Weights of a small image embedding model: norm batchnorm, activation silu.
Rows from block 2 of a small image embedding model, named by matrix and row number. Rows with one number belong to one channel. Each number is 50 + 15 x the weight over its row's rms, rounded and kept within 0 to 99. All counts start at 0.
After each channel's rows are labels from the 100 images, of 14976, where the channel reaches its highest value: "top examples" is what is common among them; "peak at" is the part of the image that holds the peak. Only what is clearly more common there than usual is listed. The data: made-up ball-and-stick molecule models.
# convs0: first 3x3 conv, stride 2 (model.blocks.2.convs.0.weight, 272x160x3x3, each kernel summed), inputs 0-159
# convs1: second 3x3 conv (model.blocks.2.convs.1.weight, 272x272x3x3, transposed, each kernel summed), outputs 0-135

convs0.239:46 70 55 23 37 23 16 32 62 25 57 48 36 36 36 18 47 64 36 46 37 64 25 55 56 65 30 54 71 41 39 50 45 45 47 49 26 40 60 40 41 55 44 28 45 61 40 35 37 42 24 35 28 27 48 24 51 59 52 43 45 63 27 51 55 41 42 26 38 50 51 48 16 50 30 11 36 64 34 50 41 60 59 46 74 41 64 41 13 37 40 71 31 64 52 34 62 63 27 49 47 61 34 73 40 72 50 63 45 50 52 28 49 42 39 34 35 46 42 25 30 58 40 50 14 54 52 71 31 42 59 49 58 42 53 48 43 31 16 58 58 51 31 37 58 52 42 49 52 30 31 62 28 43 85 37 48 47 63 55
convs1.239:51 68 48 40 66 39 36 32 23 47 78 24 82 40 36 58 34 41 70 40 42 41 32 66 45 50 29 57 32 48 47 46 32 34 56 54 43 72 38 44 50 34 40 60 47 36 32 44 47 27 76 51 21 30 46 81 35 24 58 27 41 24 29 46 40 54 42 41 56 76 31 74 30 49 36 64 56 41 36 83 43 53 32 57 30 49 41 30 46 90 29 48 42 49 39 33 33 77 46 50 79 46 21 77 43 25 29 49 48 39 41 48 54 40 51 41 41 37 30 34 65 39 50 38 80 45 33 37 33 49 45 43 41 47 51 64
top examples: space-filling
peak at: middle right

convs0.57:45 44 25 44 44 33 21 34 48 52 43 41 52 43 49 52 44 41 20 35 40 39 44 32 34 19 40 35 26 40 31 25 46 58 48 47 41 34 35 40 44 37 46 54 40 19 44 52 37 38 39 40 59 46 47 45 49 38 43 53 42 38 26 11 51 47 26 52 44 40 42 26 31 46 37 25 48 49 45 34 47 38 42 58 28 28 27 34 24 62 17 31 34 42 49 45 49 50 33 46 47 38 44 50 45 38 33 19 27 41 28 48 43 44 43 26 38 30 51 48 67 31 46 43 31 41 35 52 60 24 20 24 04 47 26 58 38 42 28 43 40 33 19 32 23 41 34 49 49 56 51 36 46 45 30 39 47 39 46 31
convs1.57:48 39 49 56 54 34 45 33 57 56 26 32 28 47 25 48 46 34 32 80 43 34 28 59 62 61 52 59 35 50 32 41 32 50 55 40 36 29 34 47 53 53 50 41 51 27 48 26 33 36 33 37 39 36 42 22 43 40 40 39 33 30 23 37 40 39 38 43 42 22 58 18 25 39 53 67 55 60 43 38 48 47 26 42 10 42 27 27 00 23 37 46 30 41 47 28 59 29 60 46 57 52 46 32 43 61 40 29 40 75 56 47 49 59 23 25 56 54 36 35 38 32 41 44 25 55 40 56 45 58 55 39 47 33 45 54
top examples: small balls on sticks
peak at: top centre

convs0.82:10 23 44 21 41 52 49 16 54 42 63 48 38 59 46 34 53 33 41 52 30 61 55 50 25 47 33 49 60 27 56 21 23 53 34 30 36 45 37 42 43 55 39 32 50 56 39 41 33 80 51 34 44 40 43 40 39 31 63 38 43 46 32 53 55 41 42 46 52 43 44 26 45 23 39 54 32 16 50 48 44 32 52 79 48 47 56 55 45 40 47 75 30 57 47 22 47 52 43 30 55 34 53 41 44 52 38 65 44 42 55 42 72 37 30 33 35 45 39 43 19 82 36 43 46 43 52 51 08 53 28 36 56 33 49 39 67 55 39 49 17 39 40 19 57 38 42 29 43 38 28 40 55 48 63 34 12 57 62 23
convs1.82:55 47 24 55 57 52 55 67 46 58 60 35 70 58 52 65 61 69 57 40 49 46 36 40 29 49 34 45 71 59 22 47 49 21 25 47 41 58 69 83 28 29 45 51 57 53 40 39 51 23 61 87 62 45 18 70 66 12 49 16 44 38 36 63 49 55 42 45 46 55 25 61 35 68 46 51 53 42 75 64 12 27 69 33 33 66 53 39 42 83 36 62 41 90 42 38 62 61 55 62 57 57 22 51 56 51 53 67 36 53 43 65 60 61 73 59 62 47 38 37 46 56 53 63 70 68 39 55 56 44 60 49 54 26 42 73
top examples: space-filling
peak at: bottom centre

convs0.30:51 55 32 32 49 38 34 38 37 43 36 41 41 38 42 46 33 37 43 32 23 37 35 35 49 42 41 26 44 37 40 25 44 36 29 37 39 35 37 31 26 38 39 39 53 32 41 49 21 42 39 31 37 42 29 39 24 34 56 49 34 33 28 40 49 37 23 41 46 36 17 18 36 32 32 36 48 54 37 27 47 33 32 56 49 37 45 31 35 32 35 33 32 48 49 40 48 47 28 18 37 23 38 53 47 35 38 37 28 32 34 43 73 42 42 32 30 13 37 40 47 40 42 45 28 18 40 54 48 32 22 29 40 65 30 43 47 42 31 41 35 37 40 41 41 37 32 38 32 48 39 32 36 48 56 46 34 60 46 26
convs1.30:53 44 25 58 46 58 57 62 65 59 06 38 16 50 45 31 55 53 18 63 58 25 46 37 53 41 59 43 52 53 64 52 46 68 34 49 40 22 50 49 36 60 66 40 64 41 54 54 60 48 09 41 60 38 22 25 52 42 33 44 62 29 35 52 51 31 39 60 28 24 64 24 41 51 49 49 40 61 62 18 36 10 61 20 50 52 43 49 38 30 44 55 43 38 46 52 64 27 55 56 41 50 55 19 41 59 55 46 18 64 55 57 55 52 47 46 60 57 37 47 31 55 34 58 32 34 49 59 44 45 55 44 68 57 39 46
top examples: small balls on sticks
peak at: centre

convs0.126:53 54 22 43 51 29 27 51 33 43 48 32 35 48 40 34 24 50 28 58 32 33 33 37 36 32 38 39 36 51 56 24 47 37 33 34 43 43 56 38 48 38 43 42 52 25 34 35 44 54 20 34 44 36 32 38 27 57 64 44 40 33 45 49 33 40 58 40 44 39 27 18 31 34 32 35 50 49 38 31 40 24 24 67 31 73 41 59 31 42 43 30 27 59 40 36 38 29 44 29 39 30 33 41 43 37 47 36 50 57 43 71 55 39 42 23 43 33 42 37 38 34 33 32 28 39 43 46 35 49 36 50 47 76 32 39 40 35 25 48 39 25 22 32 49 32 66 48 33 26 27 51 39 40 18 32 38 61 28 40
convs1.126:42 49 29 52 32 40 53 41 14 46 45 53 64 36 41 05 37 28 56 24 61 29 63 31 12 21 41 43 41 37 54 22 65 34 33 47 23 63 29 19 32 28 26 60 58 59 43 55 45 25 55 16 39 69 29 56 25 64 32 51 37 72 61 49 46 10 43 58 25 59 22 54 49 49 72 38 41 39 28 49 39 27 34 38 46 43 66 55 56 56 44 50 47 50 54 18 41 54 47 22 45 56 60 44 30 45 37 52 33 39 13 31 35 22 29 74 36 39 55 67 61 51 43 41 49 39 45 48 42 37 23 64 55 44 46 44
top examples: space-filling
peak at: bottom centre

convs0.134:29 47 22 43 42 45 31 30 35 51 43 50 56 49 51 48 65 42 10 49 41 36 56 47 30 36 56 44 28 37 47 29 39 63 46 37 50 21 35 40 60 31 49 40 43 21 49 47 32 51 47 46 57 47 53 50 50 31 42 53 45 26 14 00 60 39 26 59 45 45 49 28 26 49 36 27 45 33 49 44 41 47 52 56 38 49 28 39 37 59 37 56 34 52 50 45 41 37 36 56 39 36 57 41 47 40 47 18 43 42 36 47 43 52 48 22 22 52 57 55 55 26 47 47 27 51 52 56 48 37 40 36 00 46 29 49 20 53 29 32 59 32 04 17 11 51 49 49 50 57 59 44 45 50 52 47 43 39 49 40
convs1.134:57 22 51 67 52 22 56 46 47 29 16 57 32 55 52 37 64 36 33 73 57 41 51 53 59 53 62 56 69 67 39 58 52 56 55 55 54 34 60 47 47 38 49 34 50 56 69 42 48 36 37 36 54 49 51 13 47 37 57 46 55 46 37 50 56 45 69 56 56 17 42 11 32 70 50 40 48 55 51 21 51 44 38 38 44 58 50 50 31 00 59 33 52 56 62 39 58 20 62 48 58 39 52 25 39 48 41 48 40 64 48 64 76 72 39 32 66 68 52 49 43 19 45 57 09 50 54 61 56 54 78 55 23 35 45 63
top examples: balls and sticks
peak at: centre

convs0.142:83 74 45 36 45 31 35 64 28 30 63 32 22 35 36 33 20 34 44 45 33 42 25 29 54 34 18 35 28 51 42 40 58 26 27 55 44 43 58 31 27 39 33 48 54 37 31 43 41 39 28 37 35 33 48 34 31 56 66 38 41 40 45 49 53 29 49 31 39 42 34 33 34 58 40 40 46 82 30 51 49 30 23 50 30 55 37 40 36 31 35 36 42 46 36 61 39 43 36 28 38 44 28 38 46 41 34 38 40 43 45 46 58 29 34 37 43 32 26 35 52 28 41 41 34 21 47 52 42 37 41 39 45 62 40 46 34 35 37 61 53 46 46 53 47 30 46 28 26 32 19 46 39 34 19 22 44 59 37 41
convs1.142:36 39 17 34 30 43 32 49 28 48 47 58 70 28 52 16 44 56 63 26 45 49 46 26 12 22 28 22 40 31 55 28 65 40 23 49 52 70 40 40 20 46 44 63 44 50 28 51 39 18 65 36 48 58 21 60 41 41 21 50 43 43 66 39 39 34 50 47 36 52 38 52 62 36 60 29 40 34 60 86 50 24 54 35 38 40 56 43 72 71 47 45 52 38 49 49 52 61 31 40 29 46 34 42 63 36 23 51 23 34 20 38 24 50 49 57 55 59 47 34 53 51 50 32 55 65 35 37 41 26 41 48 89 56 57 28
top examples: space-filling
peak at: bottom centre

convs0.161:31 54 19 37 42 43 42 36 31 46 42 47 52 51 44 45 51 30 11 37 34 34 48 39 35 35 51 33 25 42 46 27 30 56 47 40 50 28 35 37 52 38 42 43 47 23 46 46 26 48 46 38 52 45 56 51 38 30 48 52 43 30 17 00 53 40 27 55 50 51 45 20 29 47 43 31 52 38 51 46 46 39 39 57 37 50 29 32 36 50 26 42 29 56 53 45 37 39 36 44 36 30 50 38 41 36 45 15 26 39 30 53 39 48 46 24 23 41 52 57 57 33 44 47 30 50 52 52 55 35 41 43 06 43 23 48 31 48 34 31 56 36 14 24 05 43 54 41 49 54 54 36 46 54 50 42 38 40 44 39
convs1.161:55 18 43 74 48 31 62 52 45 33 16 47 28 54 48 29 60 38 28 78 64 38 54 44 50 47 65 48 63 59 40 56 53 53 51 55 51 33 62 44 39 43 50 31 48 57 70 37 48 43 37 34 59 47 50 11 47 39 55 48 54 48 37 49 52 43 68 55 50 20 45 12 38 60 48 35 49 55 50 26 57 40 44 31 48 58 53 48 34 00 54 39 49 53 57 41 56 16 66 49 52 38 49 23 36 52 41 47 36 77 44 59 65 65 38 37 69 62 50 55 40 29 40 53 03 47 55 64 53 52 70 54 29 39 47 57
top examples: balls and sticks; balls: twelve
peak at: centre

convs0.247:69 74 53 55 16 28 30 66 53 35 44 49 34 22 36 37 43 38 34 47 53 58 38 45 58 41 32 46 46 39 42 58 41 49 49 73 59 29 46 62 45 55 36 39 51 61 48 51 35 21 22 62 30 26 62 30 64 50 38 45 51 69 19 44 64 55 15 22 30 47 60 51 39 61 30 38 39 63 36 54 44 42 41 25 43 32 43 40 41 35 41 34 60 47 62 52 40 75 14 63 50 59 38 54 33 52 43 47 42 50 52 53 30 42 31 35 51 46 54 37 66 30 65 52 35 51 57 54 45 24 55 54 31 00 43 61 38 52 29 45 38 70 24 32 39 23 30 35 52 37 40 43 23 27 31 33 55 26 30 66
convs1.247:44 50 39 50 45 54 44 54 50 58 56 53 62 36 43 54 32 58 47 48 22 35 27 41 39 52 58 34 36 31 32 27 34 43 50 30 39 52 21 45 47 57 52 44 40 34 52 27 34 48 69 45 70 37 39 66 42 00 48 09 44 21 32 33 56 44 21 41 54 49 47 53 40 32 32 46 42 28 37 65 50 39 45 47 42 33 36 34 29 70 36 51 23 36 44 67 60 53 49 57 36 48 16 51 54 31 47 30 38 44 66 17 32 45 26 27 30 55 29 15 48 47 28 42 60 27 43 46 37 42 35 37 62 33 19 38
top examples: balls: six
peak at: centre

convs0.88:48 50 29 35 50 39 33 41 37 43 41 39 42 42 41 45 38 36 41 35 25 36 38 35 47 42 38 27 45 37 40 26 42 39 31 35 43 36 39 36 23 38 37 38 57 31 43 47 19 47 41 32 39 41 27 38 22 35 60 50 32 29 30 38 50 38 24 45 45 31 12 21 35 32 31 33 45 52 36 27 48 32 31 63 50 40 47 34 32 35 33 36 36 48 47 36 50 46 30 19 40 24 38 51 47 38 40 39 31 32 33 43 74 41 38 30 33 13 38 40 48 41 43 44 32 14 46 54 47 34 19 30 39 70 31 43 47 41 29 39 32 38 38 36 41 35 33 38 30 47 41 33 38 50 58 42 36 62 49 31
convs1.88:51 43 25 64 46 56 61 63 65 57 11 36 15 50 43 31 54 48 16 64 61 28 42 35 51 40 63 47 53 52 66 50 46 64 33 44 34 25 51 52 36 59 63 42 66 41 57 54 59 50 05 42 59 36 22 25 53 38 30 42 58 27 33 48 49 29 36 62 30 22 65 26 39 53 47 48 44 63 64 18 36 16 60 21 47 50 42 45 37 33 45 58 38 37 43 50 65 26 59 58 42 49 53 18 39 57 53 48 20 68 54 57 54 51 45 46 64 58 35 51 27 58 36 58 34 39 44 58 46 46 54 45 65 55 42 46
top examples: small balls on sticks
peak at: centre

convs0.60:83 97 48 35 31 26 46 56 36 32 45 34 20 34 34 34 34 34 44 40 37 46 26 32 70 46 26 41 34 44 39 42 58 31 31 46 34 30 59 29 33 38 38 37 39 42 37 53 44 34 35 35 32 29 52 29 40 57 54 32 46 51 32 44 62 29 35 25 27 52 46 34 45 63 44 51 34 95 18 55 39 36 38 41 37 39 36 31 44 29 33 34 39 52 35 66 43 58 39 39 37 46 28 49 45 34 33 42 34 51 46 32 64 35 38 45 38 39 27 34 50 34 38 43 42 32 32 59 43 32 47 40 37 51 40 46 33 49 43 61 52 51 48 49 40 30 40 29 28 39 20 43 29 20 46 41 43 56 34 38
convs1.60:44 37 22 38 40 70 37 35 43 67 36 33 46 48 41 53 52 54 43 22 48 42 43 40 33 54 38 53 54 62 59 54 53 63 37 51 73 43 44 54 35 71 59 43 39 31 32 46 44 29 45 55 38 39 00 49 61 25 24 55 67 38 36 44 56 60 42 49 55 38 52 39 35 59 63 45 34 47 56 65 25 06 39 24 41 53 50 48 45 56 38 51 58 54 54 43 53 45 37 43 43 49 44 34 53 43 35 42 00 39 32 49 59 59 56 34 58 49 30 34 37 52 42 47 44 58 50 46 54 47 49 33 99 57 39 57
top examples: space-filling
peak at: centre

convs0.190:42 33 21 30 37 36 59 38 64 53 39 51 45 63 49 37 64 49 49 76 59 45 41 64 33 36 50 62 32 60 46 43 70 64 60 32 37 49 40 47 79 16 53 36 49 24 46 37 72 67 38 38 64 44 55 41 61 45 23 48 48 42 38 60 74 46 64 38 34 40 78 38 70 66 53 72 51 35 38 49 30 74 56 34 65 64 28 53 70 65 49 76 38 39 48 72 28 36 56 84 46 54 56 52 52 46 50 69 63 59 58 42 04 46 47 41 42 71 50 37 52 45 23 59 57 75 55 56 39 58 50 76 44 10 44 47 34 23 46 52 90 38 34 37 68 57 69 47 66 38 29 60 50 40 51 23 42 31 55 49
convs1.190:41 58 50 35 40 56 36 49 46 60 58 22 59 45 36 54 62 38 56 68 50 52 23 40 33 54 39 35 67 43 71 47 37 50 36 30 51 51 54 53 53 49 47 58 38 09 36 21 25 43 52 60 45 26 25 68 47 18 31 14 46 35 28 34 40 49 00 42 45 57 45 62 41 50 34 45 27 52 67 35 37 38 53 52 30 52 18 23 39 77 19 48 17 44 19 63 44 65 46 47 39 55 13 57 41 41 50 37 36 50 43 49 40 47 54 35 53 36 30 44 43 63 31 56 70 17 29 38 58 29 50 26 53 63 16 41
top examples: dark backdrop; balls and sticks
peak at: bottom right

convs0.110:70 65 40 39 51 31 36 59 32 34 62 26 22 44 36 28 20 37 45 44 36 40 25 32 53 33 20 28 29 53 46 34 58 27 33 50 43 41 63 29 33 33 37 52 56 35 27 38 46 44 27 36 48 36 34 37 27 55 64 35 37 37 41 48 47 36 54 33 40 27 28 31 38 47 35 41 46 70 30 41 47 28 24 54 31 60 40 46 35 35 38 33 40 45 29 58 41 39 38 30 42 43 29 36 47 42 38 39 42 49 43 55 60 35 32 32 46 33 27 33 45 27 36 33 37 28 47 49 40 43 34 34 46 76 40 46 37 36 35 58 48 47 41 44 48 29 58 33 30 24 17 49 43 32 15 18 42 61 33 39
convs1.110:39 43 23 39 26 48 41 48 28 53 44 63 64 36 53 06 39 55 65 33 48 40 68 25 06 25 34 25 39 34 51 25 72 40 23 46 39 68 45 39 27 46 48 59 52 66 32 57 43 17 57 30 49 70 19 57 39 63 17 57 40 58 85 41 40 21 48 54 34 54 44 52 73 37 63 26 35 40 60 65 37 22 53 37 46 36 74 50 77 66 49 46 49 44 44 43 50 57 36 33 32 46 52 45 61 42 40 54 31 40 17 37 25 36 38 84 44 47 57 51 55 50 42 35 55 56 47 44 48 27 24 59 90 44 55 29
top examples: space-filling
peak at: bottom centre

convs0.180:49 27 50 54 36 36 36 50 47 35 69 35 35 59 43 25 41 40 36 80 35 41 42 40 37 36 28 60 25 40 62 47 65 62 49 71 56 55 52 51 39 43 32 45 56 37 40 41 25 56 26 50 63 34 80 38 51 39 64 46 42 51 42 66 68 55 54 28 40 59 64 65 44 83 45 43 53 40 42 54 53 46 45 43 40 79 37 70 32 48 40 83 62 63 46 65 29 64 33 56 58 62 45 33 38 53 52 49 52 38 46 66 02 32 27 34 36 50 33 31 35 35 51 63 36 59 74 43 52 49 52 62 63 33 37 51 48 40 25 46 83 61 30 31 59 34 72 25 70 27 23 38 49 44 23 11 38 41 25 65
convs1.180:32 52 40 44 26 59 40 45 30 54 56 46 66 25 48 37 32 40 64 50 39 43 37 22 22 27 38 21 42 14 50 26 40 31 19 21 17 62 35 34 41 42 45 58 21 42 51 14 36 45 65 44 48 42 37 65 49 31 27 25 31 46 35 42 26 32 40 28 33 61 29 61 39 29 59 28 30 35 47 53 42 42 47 52 60 29 42 31 63 75 42 50 27 37 43 57 39 65 51 50 19 56 17 53 47 33 49 38 48 52 35 20 18 44 48 41 40 45 46 56 52 65 48 36 66 54 33 35 38 24 31 43 62 49 52 16
top examples: balls and sticks
peak at: bottom centre

convs0.178:32 68 26 30 45 37 46 39 41 46 43 30 46 63 45 44 48 68 41 85 47 66 45 66 52 20 50 58 52 45 51 30 60 53 49 21 34 28 47 34 50 38 65 44 46 28 42 39 46 71 37 28 67 48 23 48 51 43 55 44 46 30 33 68 69 36 55 41 42 34 31 18 68 40 30 63 51 69 47 31 33 60 50 28 53 70 47 68 56 62 54 53 19 75 39 35 30 22 41 55 29 54 54 48 51 26 47 76 67 45 34 49 19 31 48 17 59 63 37 39 45 37 20 47 58 45 41 61 48 43 33 46 50 09 50 47 51 41 44 43 61 30 23 22 73 49 53 60 47 44 27 46 44 44 74 37 36 21 31 47
convs1.178:55 64 45 44 27 35 47 49 58 56 50 33 59 53 52 38 36 47 45 64 39 29 53 38 29 52 45 45 36 56 45 36 31 65 37 46 37 52 50 58 51 34 51 57 35 16 49 32 48 46 49 57 23 19 08 59 58 13 12 36 56 44 29 40 36 19 19 50 26 60 44 57 34 33 65 37 35 42 49 12 14 21 58 45 54 37 23 40 53 65 40 62 34 42 44 63 24 62 57 36 41 63 31 56 45 41 49 58 22 57 38 62 32 48 46 33 47 32 37 68 52 48 37 35 67 25 54 58 55 33 35 20 31 37 31 39
top examples: balls and sticks
peak at: bottom centre

convs0.166:24 19 47 61 50 57 25 44 52 59 46 42 51 42 51 62 30 47 16 18 43 49 52 39 20 31 55 60 19 54 14 56 25 58 58 64 54 30 39 47 45 37 54 84 28 37 53 62 47 40 64 43 65 54 57 60 48 37 43 49 57 44 46 23 52 54 50 61 65 47 49 43 30 37 53 29 66 28 43 44 78 35 51 52 36 39 22 19 36 62 16 36 50 20 41 36 70 43 59 38 48 33 47 38 46 47 50 23 24 39 48 40 61 52 47 63 31 26 49 48 66 47 56 47 37 45 42 39 62 32 44 56 13 79 37 44 35 53 47 39 39 41 33 69 14 47 46 54 63 68 58 33 72 66 23 55 42 62 34 39
convs1.166:48 35 38 71 45 48 65 35 57 44 29 37 31 40 23 46 25 43 22 53 42 44 42 47 50 42 63 42 17 53 36 40 51 41 47 32 50 34 42 42 41 39 57 28 60 55 62 16 31 47 39 38 47 52 38 23 60 39 32 28 45 51 47 28 45 32 61 54 43 30 58 26 34 36 53 55 48 56 19 35 49 34 21 36 35 34 52 12 33 21 44 42 18 32 51 18 77 26 60 28 49 41 30 34 21 57 41 38 29 72 37 39 54 33 29 38 48 45 37 40 41 42 36 28 22 51 45 60 51 54 35 55 56 39 53 38
top examples: small balls on sticks
peak at: top centre

convs0.225:43 49 27 34 49 40 29 32 43 49 43 42 48 45 46 50 28 41 34 31 22 33 42 40 42 25 43 23 33 44 43 22 45 41 39 47 37 39 37 35 29 36 46 51 47 25 45 52 17 42 41 34 50 47 32 47 28 35 55 53 40 30 26 32 51 45 28 51 51 34 14 18 31 35 35 32 53 52 41 20 48 31 34 53 33 42 35 32 27 46 21 36 34 47 50 46 47 45 29 23 44 23 40 50 49 31 44 32 22 31 35 47 57 44 45 28 32 19 46 49 45 32 41 36 28 19 45 52 60 32 19 30 27 61 30 50 44 47 30 40 44 37 38 39 32 43 42 44 35 50 49 34 42 48 38 43 33 51 40 27
convs1.225:51 43 34 62 53 46 56 54 60 52 09 35 15 52 42 34 57 34 17 74 59 21 39 51 65 49 58 59 58 53 56 53 38 64 48 45 35 24 43 46 45 59 54 41 59 36 58 53 49 55 07 36 53 31 31 20 40 42 39 39 46 27 32 42 40 31 37 57 34 17 64 22 38 53 46 65 51 59 60 19 41 26 53 23 46 56 36 43 26 21 45 51 39 46 48 40 61 22 58 60 55 47 51 22 44 51 50 49 27 67 63 54 57 60 36 42 69 59 34 46 31 45 38 60 27 45 42 51 40 51 65 39 53 47 43 61
top examples: small balls on sticks
peak at: top centre

convs0.170:40 60 27 39 46 45 32 30 42 48 43 44 52 47 46 53 45 44 24 26 22 31 49 47 48 43 50 43 31 37 39 23 29 51 42 32 45 22 46 39 36 34 49 43 46 30 50 52 29 45 48 34 45 47 43 44 29 38 43 57 44 36 19 13 49 41 21 51 49 41 26 17 28 40 32 32 50 49 44 34 40 27 37 55 47 38 30 25 32 41 28 39 34 44 51 36 39 46 35 26 44 18 50 54 49 33 47 24 21 34 40 41 65 43 47 29 13 17 46 41 54 32 43 48 23 34 47 53 51 33 37 38 20 56 20 41 31 45 30 42 42 43 21 33 20 43 36 47 42 55 50 41 45 51 59 51 34 54 45 28
convs1.170:54 36 32 67 43 45 61 61 55 47 07 41 11 54 53 39 56 51 17 69 61 30 51 38 53 43 65 46 56 57 51 53 47 64 39 51 49 18 54 54 39 48 61 33 61 52 67 48 56 51 16 41 58 44 26 16 58 33 38 45 63 46 37 48 53 35 56 60 34 17 54 16 33 59 53 43 39 58 59 17 34 19 57 18 51 54 51 47 48 14 51 51 46 43 56 49 62 16 64 53 42 50 50 15 43 54 50 54 20 70 54 60 60 62 49 39 68 56 47 58 31 51 40 56 22 38 53 64 52 45 62 53 44 49 43 51
top examples: small balls on sticks; balls: twelve
peak at: centre

convs0.96:51 57 35 29 43 32 33 39 41 38 33 42 35 37 39 48 32 38 47 38 23 35 34 39 54 45 37 33 40 33 39 23 47 29 28 35 35 31 40 31 27 39 37 33 49 41 39 47 28 39 42 30 33 39 27 40 23 39 50 42 41 34 31 43 51 34 26 39 42 35 19 18 33 32 39 34 40 53 34 27 49 33 34 55 47 33 42 28 33 29 39 34 32 42 44 46 44 46 29 20 37 27 36 49 44 28 38 41 28 36 41 42 69 40 48 41 30 18 33 42 42 38 38 37 26 17 42 55 40 33 31 33 40 58 33 39 41 45 30 46 36 40 41 49 42 42 33 39 24 44 36 42 33 41 52 48 30 59 44 23
convs1.96:54 42 36 62 54 65 57 64 57 67 03 47 15 54 51 26 60 46 19 57 54 29 44 43 56 43 59 49 49 59 64 62 57 67 48 50 46 26 66 48 42 74 60 45 63 52 51 64 59 61 13 31 68 40 37 18 50 52 46 48 57 31 42 49 52 32 55 61 32 22 71 21 49 45 46 51 55 55 62 14 49 22 63 21 56 53 51 53 37 19 56 57 50 35 57 43 63 23 55 49 53 49 66 23 41 51 64 52 32 66 53 64 60 47 47 51 66 61 46 58 39 66 42 55 26 46 48 59 47 58 58 51 85 60 54 52
top examples: small balls on sticks
peak at: centre

convs0.186:27 43 19 43 48 53 31 35 35 58 36 59 56 45 56 50 62 42 11 56 51 37 59 40 24 27 58 30 27 36 54 30 43 54 41 41 55 27 25 41 60 20 46 49 37 15 48 43 35 55 48 47 66 51 44 58 44 32 40 54 32 27 33 00 52 38 36 69 45 35 46 32 35 43 42 26 50 25 55 35 45 54 46 53 37 54 24 53 40 68 42 53 37 54 51 41 38 44 46 54 33 45 54 46 44 38 40 15 49 41 37 44 31 54 44 28 34 61 54 64 55 43 45 51 30 47 43 60 46 49 37 29 05 33 32 47 26 60 30 28 53 23 08 29 20 45 55 55 43 55 61 45 51 56 44 50 41 18 45 38
convs1.186:63 20 54 66 53 18 60 34 38 28 31 61 45 44 38 45 59 27 46 66 52 50 51 57 45 56 65 46 52 56 36 58 62 46 65 62 62 45 61 43 48 47 43 39 56 56 63 42 41 32 59 29 56 50 69 22 31 44 78 47 54 40 43 50 66 54 68 62 66 26 47 23 40 55 35 35 52 53 39 46 76 57 21 45 38 54 47 49 20 08 56 31 49 48 54 16 61 29 69 37 60 34 43 39 26 47 43 36 54 63 34 51 63 60 23 39 46 64 51 34 50 17 45 45 12 62 57 64 52 57 69 51 38 35 50 54
top examples: balls and sticks
peak at: bottom centre

convs0.77:53 26 34 62 37 45 08 30 49 52 49 46 51 66 47 25 53 36 32 69 44 52 52 39 10 20 53 54 19 58 66 59 42 68 58 47 40 41 37 59 66 33 38 61 68 31 49 16 75 71 26 59 63 34 64 50 53 27 61 59 45 53 39 50 76 57 51 35 43 69 61 44 39 66 25 19 57 18 54 46 29 54 29 84 41 64 29 60 27 68 46 44 67 57 50 43 31 44 42 63 62 54 45 55 40 30 41 53 64 57 35 52 26 47 56 22 42 71 59 69 51 40 35 54 29 50 53 54 40 64 43 43 41 55 42 51 35 49 23 29 66 44 23 21 50 42 54 45 61 22 34 40 54 50 41 37 54 61 23 40
convs1.77:56 35 34 71 33 34 67 64 28 39 42 57 50 50 54 28 53 51 54 87 45 28 52 31 37 35 65 21 52 31 38 32 31 35 25 32 14 50 43 35 34 36 55 46 48 55 75 24 18 40 56 45 63 45 39 49 44 24 38 24 44 34 44 49 52 36 38 52 34 41 25 42 31 48 33 21 28 43 55 45 37 42 52 40 57 36 54 29 53 50 43 38 15 52 32 45 64 46 78 42 29 39 30 37 51 45 52 37 45 78 38 28 33 46 35 52 18 52 45 37 37 38 34 52 46 36 51 69 40 34 41 52 44 26 28 31
top examples: dark backdrop
peak at: bottom centre